python train.py --train_examples=39062 --mlp_ratio=4 --fused_qkv=true --moe_every=2 --slots_per_expert=2 --layers=12 --width=160 --grad_clip=5.0
Rows from block 9 of a small self-supervised audio encoder (BEST-RQ), named by matrix and row number. Rows with one number within an expert belong to one neuron, the router's apart. Each number is 500 + 40 x the weight over its row's rms, rounded and kept within 0 to 999. All counts start at 0. Numbers have three digits each.
Before each expert's rows are labels from the 100 clips, of 14848, where the router gives the expert most weight on average: "strongest on" is what is common among them. Only what is clearly more common there than usual is listed. The data: synthesised imitations of 52 everyday sounds, one a clip. In brackets: how many of the 100.
# router: slot weights (model.blocks.9.mlp.router.weight, 64x160), inputs 0-159
# up: expert up (model.blocks.9.mlp.up, 32x160x160), inputs 0-159
# down: expert down (model.blocks.9.mlp.down, 32x160x160, transposed), outputs 0-159

# expert 7
strongest on: rumble (52); pink noise (45)
router.14:455531486472524548527486451489549493522495530512552406480475475484463514539462498513530458483502528500501574510510520497539534454476459523495447481543556478503481457526599463465437472453451454552521527514484553552530506448552535436503496434528535578471534453542439424480523528452540521566566620546503459493516459463428478429498480508498475483458492476445535480505449548442499493483472569410494526521532541469494511571459542477494421488522493451500467425514560501536505483580460487
router.15:452429505527532558508498428453527481582465436432456463477463446509528468548517533531546465515523535540508552511492506575582480446536504515479487472521541556520543450550532497462543499479515525503492488475532483539553554464520516463520538520520492535463569521573474474457588506460543544541551567495490491481491538426432431470514444511503450483483427489400554495504476475419548512436438548519412509512522503563513507524441535463514448514504503470443520464504543479468482501567451525
up.0:566533507455622520525540447477518479461544467548497601589519537550489485454456486442491585503501496510464495482547523492497463553529507530521443476453511552484495522509498484500510425465518507462483509532477500491469486552566545483487504490491515506467564488454511470468559491469508585585486526514531484508540566564518543537520489520447427496466485525453468595570509467536491515439467456526453513493564480477460481497547530447491517520455542617484477506512466555421520520473593526
down.0:517512453494478454489514522512483567430499482487519580476523515490548532525471480541468505465549503455462538392494555491517649489418422479514523487495452469450492523535493512543472579551493489441536506498542459498493430549525478548532502500507510526483443476504508532482471492481578480494527429511440521476530501522526447518517524536485563476584498515566521480510540480522513570561491470471504478561573385502627474517505497562539503490487564525513470511501469489458523463452442494
up.1:495515516488602495563530550454456504463491544506565556532511501519536562499542510506485515447492507466523479478493431499438542456469566522543485477524502479445565473523514511440549451583519485505498492512486505417504531512500489516488461585468475428485494468519487555460515519570493449504503498571460485506484438484522504438529494526468534548499442470609507569576481488450543453512528432535505475508477448439563558459471510492505453530536447486472526522485472560358486413487492492
down.1:489479458535546558545495438573543443540481524544540470468490540525501491499403513531551457520482459598435437488606534514517508501454497448446491498434517444417498502486482445527463514462516497535547537520449448517502496478484429444476500481538546510469478535508529463560474479538606462539523431514465501540432486434536483519460548526544508412498482514476534511539525472533459546509539498513574517488529440473547530483470516472498449491472498448528486463436529492488558457549409476
up.2:480470540508556481485547521468477490460530502561476542608470487543516509468534516524518580519491433464478521496492442477547532487553466478547547480490494525467456451534437518506484461481510539497512490537413522494488494494525567533561472481521509514478495500485538477412503502467499454540455526494487479472485522482560513492541459488475530449462549458517516476547465428483553460603484478531424476475545542423485497450530550530375580534505563494463474470505453473412370538502536544
down.2:524467433470530461442495551476474511465547404505439524427463507456558509508436517533421486465459551490502512463526500499467516502509474512453513485500454448493480522503515479544418538547494550448470496538567502483516554540529492551500540527538546447416472473481460602459448475558509496417456400505569583540543487497518457464560515579492534472462538490540424492494477538443484499485488480525537542504492483489493476496484462569553512527500514586418549499493435528522479500437506485
up.3:459494508475501511492457513497484503489566507505580564534480499508489537534499501505475521536528456563559504482529453475462533514504507469493423632483525478501539569505489482442531522539497462488449433544490520533514517482569510463450565511493496454513541468483454551499532435524502511502503453550565488474484549541518492498550477496517503449564293521469444536496537463504466502482537454480445512505465475525467490463585498509491500497458489532588444517559509594511486503464577486
down.3:492538548533495559533395451478487528430511511494457521544508451452498549464504506526427505566475536425479559449485496492524524469516434437463567474508469501523465450503471501515491479398460532554495468474552519492495453497517448498534542453529554558514476481467392461541445508486472527493503472489418468494548512515600526496529487549445592451543521524523451476401515533508585496489530540443507455538495472537507486534495487530515478458503525417549465498551569532507504473529464536

# expert 10
strongest on: text has "noise" (60); thin (high-pass) (42); vacuum cleaner (32)
router.20:531562428484542495531506499497507384447442441497592463531497483448463476538520507478476531528461416501482556518576484500548526568559559518536453501553608477549435485548548526442564470473480520562551477478449510482517486478461564492502480481470520598479510500477540418545574521517462449545479549527508482526443464507494511521514532489456475522509431516499516482442522419485532441473519520487531509446620519464478461508483505541521528494453480520478532500506509485537458530547482511
router.21:510538464513548488467562509481479466466490436414478439545553498525524483544524503469511563543534481455527530538517553490579536491543531519535458488505585486588408479548569476467545448514459560514521476523489529457528521471527551474530490492548487590478536523459580459501521593537517469575464521465433454494503524439498457484525442487460493477503468449427510506451499467524610423489491500446476421474512495530507475544539508510590490477471508550465552541488497502487493526555484522
up.1:505453487508543526448440516552504591511520478456469397516544445525525471479534547485535521508506479496540491455521532518525494477549404417412463392464494477506522469514535460494474538475453496558479488444506539531500516513470449533483515514504469485555506527537490550454443495494536433546437468505494540525581493457520474519424503482510559513477509532458527470485538545564463504471523483494421503577505446564507590593509568459481519465511508494447461523420539483518577517494494556
down.1:463458477574499539536470460543493414505439518538458552507515534542509521525555510519459507492541495537391521511501415504512431453376596533517499543472530508487552530453482467542467467506511421468500552582462485527454427493526491494491456509544520488451467502485487455522505440490497537511513469561508491558498493587527441558536459548483485460493460479511486462514461482541506534557528471435568539440516510426499457464501465522462432473535514501547549545581513482505460467504442473
up.2:503473552432475512486520478547513467469470554534494528468483429473463465513506530511544490498477567503474456482447457504484525518494458373474475487481511587490517475529431439538423556500432558473462493550573448500465520520452509531503540476459493482418544535507459524444536497508456429481539505480478476483544508473430597530422553479514535528507498548490531464528541522485455569471499451477423546499465485559451533435535460447565523440502500537456474534459438519438530475562509521
down.2:512459495456484486471497508601499482525557502538464524453440404459466471552547551462499471563535526535480489532458472533497488544437528535503563449520448468450555535487451519480546540488460519514534544527489462430477532533463465529430502582458457456491486527535526544483504520442530532541420526491576547511500408534504606535554573523453457485448447529542497508485476508514466523455450459512464540532455541509494536458477450479481434497512500527539464471503450527570528485560493585
up.3:501442560468397528498517488480499461449476529561442461503500387488521468477498486509498527537466607502489453394441462562553522555454455553422504480478479556543558453466463470500447505537459530517529429486553427512431494487497458551557450480481493478460477495496504498512504510408480450522495509490483503504535483466515528492433535455476508463472539522551509474501501454527457555511475540522476575486522508476437520514478466442512530474534484564493505520418495450492501494595453579
down.3:514483518496510466491441506527561468520483522480550518493531502427507495561541463463469426463548496569460519512611495485480471421571485487422547475537550516530482552491480505427498543475492496484507514553473557534499525531474395496380572558547427486456509463507468541478465480465507536463544466525475520402511502442505469406546484453428503483474457546464506494524483525446437492471509488490472526535493570506445547475449469486580512514497490518479476544508481566549471536448503527
up.4:474482526499530496385453444548552537496575519519564492552464493545501444516487610451481537575516441539523492423529565446527519512471507410481506462536476519496549547479493488520486445505400517530478500489588537485549433519467490494499499538470506478513484479469531493509472500416491471549476533574482541472555536528548526492442515437556450449485486515455518520543452526494469511449509543535486461502494509534462441578521495479509599452513487511520463565512527581483533498546457539
down.4:500454514495538518609532474559457460456470482486515498424427478467555466542514488446453421461529560560465520481555414549427479454484500508510589509501524534460476534483512557525468553584508569491479503519460470525492481527547447510487474514445597532576487536506437495484443463553470505464539492522488502496525527515502521527517534587563545555463494482492563527537529518471501583476531437438491509466425473474515489499511554489483418544458444462498460507459499521557498497545502486

# expert 8
strongest on: church bell (52); signals (52)
router.16:488446474532501486437441485574559552488457484464518455464484521566587517595480541492506570528537525527485508441469505596522515545497484524542451538533481522581525508532529446478499440576524489608537442468528506525503524499469462564553532484458526453535455507515522468521554528532583467546535517507407512543483553439452524487521524436510480488438487525476518507497474426462526526510508564553509548540587466501478494557461555429453500460550518501488455541509526521471497486535507517
router.17:490481477531516462474451488521526523437495510453538478487476505569623533579495569488502606508555539540485514421480521571527507543464468570500457526537530541565506493589541483488474440597545456621498472491492489503480513466520501552534517512485532456579508513561533503528535484471533503541532522484452466528493536443459479460564532485499463510405442541465481503494484407472545502502475548544505527559551517483492550486470552452478527502577486502549486528488529499496481514556523519
up.2:571475540490472449463479500441470487458517522472460511495473499512530468456553459570493512438543457500516513520568408423543503521490494460546510533455600536532454502395406513468525519452514521441517439474442517500531483516499562480453511484491502519446541494513509490493448449463492523517519455420456598408520507483526541546547520486466468540512546519453504519499464487444531432496468524467497454440533581557491470540522517527468564523489566531503461540458474441499442497525462572
down.2:494440505531489493473527507606546509502515509484477481433478482484519503513518476432500554480530495522491472488442542547533535488495548494474491524471472461505535595547567446535531463541582434527554585495466496551470462430483473494498486545444516469563512566510497508509455519493539510537549471483473441585548500485472487564503601465469467568523522493508478580523476494538420600528473466441519478549516491454532519512474493411453467472464490557498539556489519574518516551445575510
up.3:515537500470503457553454544509524530551517526541504463514471519551485566521449467523466488495520489472471456440537548404511468537497461523474497433526581502484468544523499597538544463516516505485462469573571513430462537452547456536518487561508499480526417481518502568484494460489437562501544556549532498462513445500540418415487500493506517518484488527564499487611477526491498527571556600560489518531457482452551496560489472491463539561533553467485576492478536548520516452470506511
down.3:458451554505488446514507553471442525509424548534444500416519511443482441510649523425551535471499555454523516582467542481457526465522470531484533454565483551505528482545515448524552535510524525466491539505509544627519465480481503552537501482422463499483476491514478504437494462517511442479504484467455485445505462469537503466490549505448548475575504479522559540490468500515524510540460499504469508555515500485494526443506481528494367470547489415473505496482529530490519512429436490
up.4:506496529496515416505539501523455516537468561495495546538561526581483453505460439491487494415520475487514466537492534441464408442507543515475447494517446503489483560497510545531510466501503533465468515562536459467403494465513486452505533530487381480530471498480473528489452458483478489519481508418522526487509396533514459487477540520588497567481488536429447510559497462523515561505508478526523473569396478517527482505517461489460462611543485505483468513494532591531482506410530528
down.4:385512512464510515519515547434557492518464529507489471522564487493495483487588499471566552536504487479565450510506586501489475466496534513498572433528431404531463543574508528435537541516463462541496602528439502554495539564493521527552432514499512526456451521520454462462524422505522427603491532473515529477483459475522528488538559442456507470539529496543501504517465463494498427515460509509435454518552420482478524471502540500562487446526554462496502507484497449528479478518505442
up.5:482547499535473458497442563475562412503458470512466483500389444481481467485489501545461506458517452407444449467437481419506466511547496497526507475468467537507457566531478527507544486517481525513505524518469581481480466515495462564522541483545512490529433536490526587496482474506434539466477433476459535519559513541514466637434495529478534444519531501509544502506525535515472529576563562490416507499476495452453512492533498513498555463538537540536437462482497469561568554495517456
down.5:505490451446486512571587462540468527504486471527471471586502564456503520505490522540503543516482491472506523474532520506459477514448448464514468491529549521475486437525576488591390528492473436471531437474533573567563525491487440553482469486476528500510463406540485521406474474508478453435556539504619491553512534458449483507527506508550531492475538507417554460465516546512479420524477516488542572496457512523477525536512487452546505544527463455494454483497523514525527533496418456

# expert 21
strongest on: nature (42); water drop (38)
router.42:579569541460562517508435509543519513479534462531530421473471437511508538500531504567481548475442472463543556481529468468518483530538451507472538430494550530525566488548552546418584481460464603492448448472529528497531485496548506505511460447552530435525573472506540495425502441471464569533442526470521512461531430475553488495512520517457559571460513462507536510518500501480562488506510543529495432506548548536480505515475437510535558498569593543510494481471485483512454530507561518
router.43:566489501456496562504491483510464464554552511502479488522474412481549564516536517548487472457529540472574565528456438511459487505531419520495566438499574530513510436482551522487532560457409557457427448458550474530516546508514513514489437507473585466469530498503450464491490425450448512507510531470492514438477545437456480538521484555501484529518556518491546495498545560451592563447486487536478467490495525529448515488422489569542524556484473518453502459441477544510477473586498516
up.0:491536472483510566602473507506578497577467486472532487483503528476501502485396535473475541461413467501421488503491486501511554517532489590545457559480478484473440501449536533552460482555512416512458490480458470566530468522586530507471482419496534489474518494572504580493525527605499513472523443501460570505489508485479552473516558486494473464551426489519532537451510448572468521514567519562497561501490414520527509484511592484527466528474526506473506454500536508522505521499545557
down.0:570472521538532443420544484503527514478601491488449493497546464432465541552555497582525505510571562501522532494544455588412494489457444405529581570530487506433525447424495502515518590516546460471598547518501520498526526473494485505487495497434504488479533489503551449474498505461529507509524473514555428540461484565511536497527520516532470493453477543494568512524460487484506501508491490537469560499462458483524472484447561474480487464440499466448481464408515466556448514554489507
up.1:514569473536534504500483554444472548485468458487475511524546558563515424491510492457454508520494483487533433500520541396512494536470530514510512459568551489476512560435443466457572478510554499476519412475477531501521391439497537546502486477465469571591448511464496519500468480553499478558530480474529518495460475454481535451485489518442503585515511473451475501520562522444477449532410545487542475529507533439464472577570453540475528563544492521477488478548520468435534520443435502
down.1:539453479530492432459519497473493493560529516506514479541551515513511473498489520471573523532495442511488539497607550485527501441511511550512436451533548395503489498495514583506444504553567516608518540519447546460509479471473468473532526392489471496448469534550477511451476476458543493480537514497489549488431513433510558434535431455507510496578559486446576475503513521465545523498504496518487443514565501574573583489462535516499437467524472472471504505541537459447462441535510528
up.2:461384472526557408351514468465519516516509494483463566477441458512548511457534476622539505561478509500519486484506495416458453471513483494543489495523493478510519486514430552507525481481468510510562531456515458452520531497512462514423487512465400473488531453527556549535475473472531498514474510472479493536495482522514518434533491434494502633479492566455538477505506483481470493448475504549461561491504515459454480524484525533464525505482504479535424510478486447507448590567506495
down.2:446545442535528523613537563535579476509453478439488477529555530529502448492494453459548509420494513500520527536552544624521560531478520478532477463433477503440558518458420506501479472482549538551510536425528467536528521515467548472513411476421549521533480515443504446547514501524463573497472436518507498476475537564536514523526483573481473493560528496423517513483531543536504520478497523512471517464498494539453511497428544430455525480488471576424491548526531516475504490527516535
up.3:499490488567464568554509588501540509509471557445459536526486550503444524487450534456545502520549460518464445478502508530518496455475566529517475494540436515503402487479456493550494447477542467552530511523471425494506473448482500576555525463560457480524463654543552455476494495502501510493552516502448437582469546470445600528463481502478503480550521453455486493504491487478514522491542549500496439546495493509507514490515591482464541525551578480471487488523501456431530445536427514
down.3:523519491532406545511477504493473568479520481493456559495544540474476514431483521543555450482477485548447500598451552536431450459514505437517463508490539552498531515502466460473508540528537421533562557472443526491600485464482498474499522539489451514495436491464460443531510493524533512468518487510519487457473468528533490600487460496539505524474481434533514486542470482555440516461448426529483512570515452516521553506527478449524541451500521476563531521537500552532484508416403375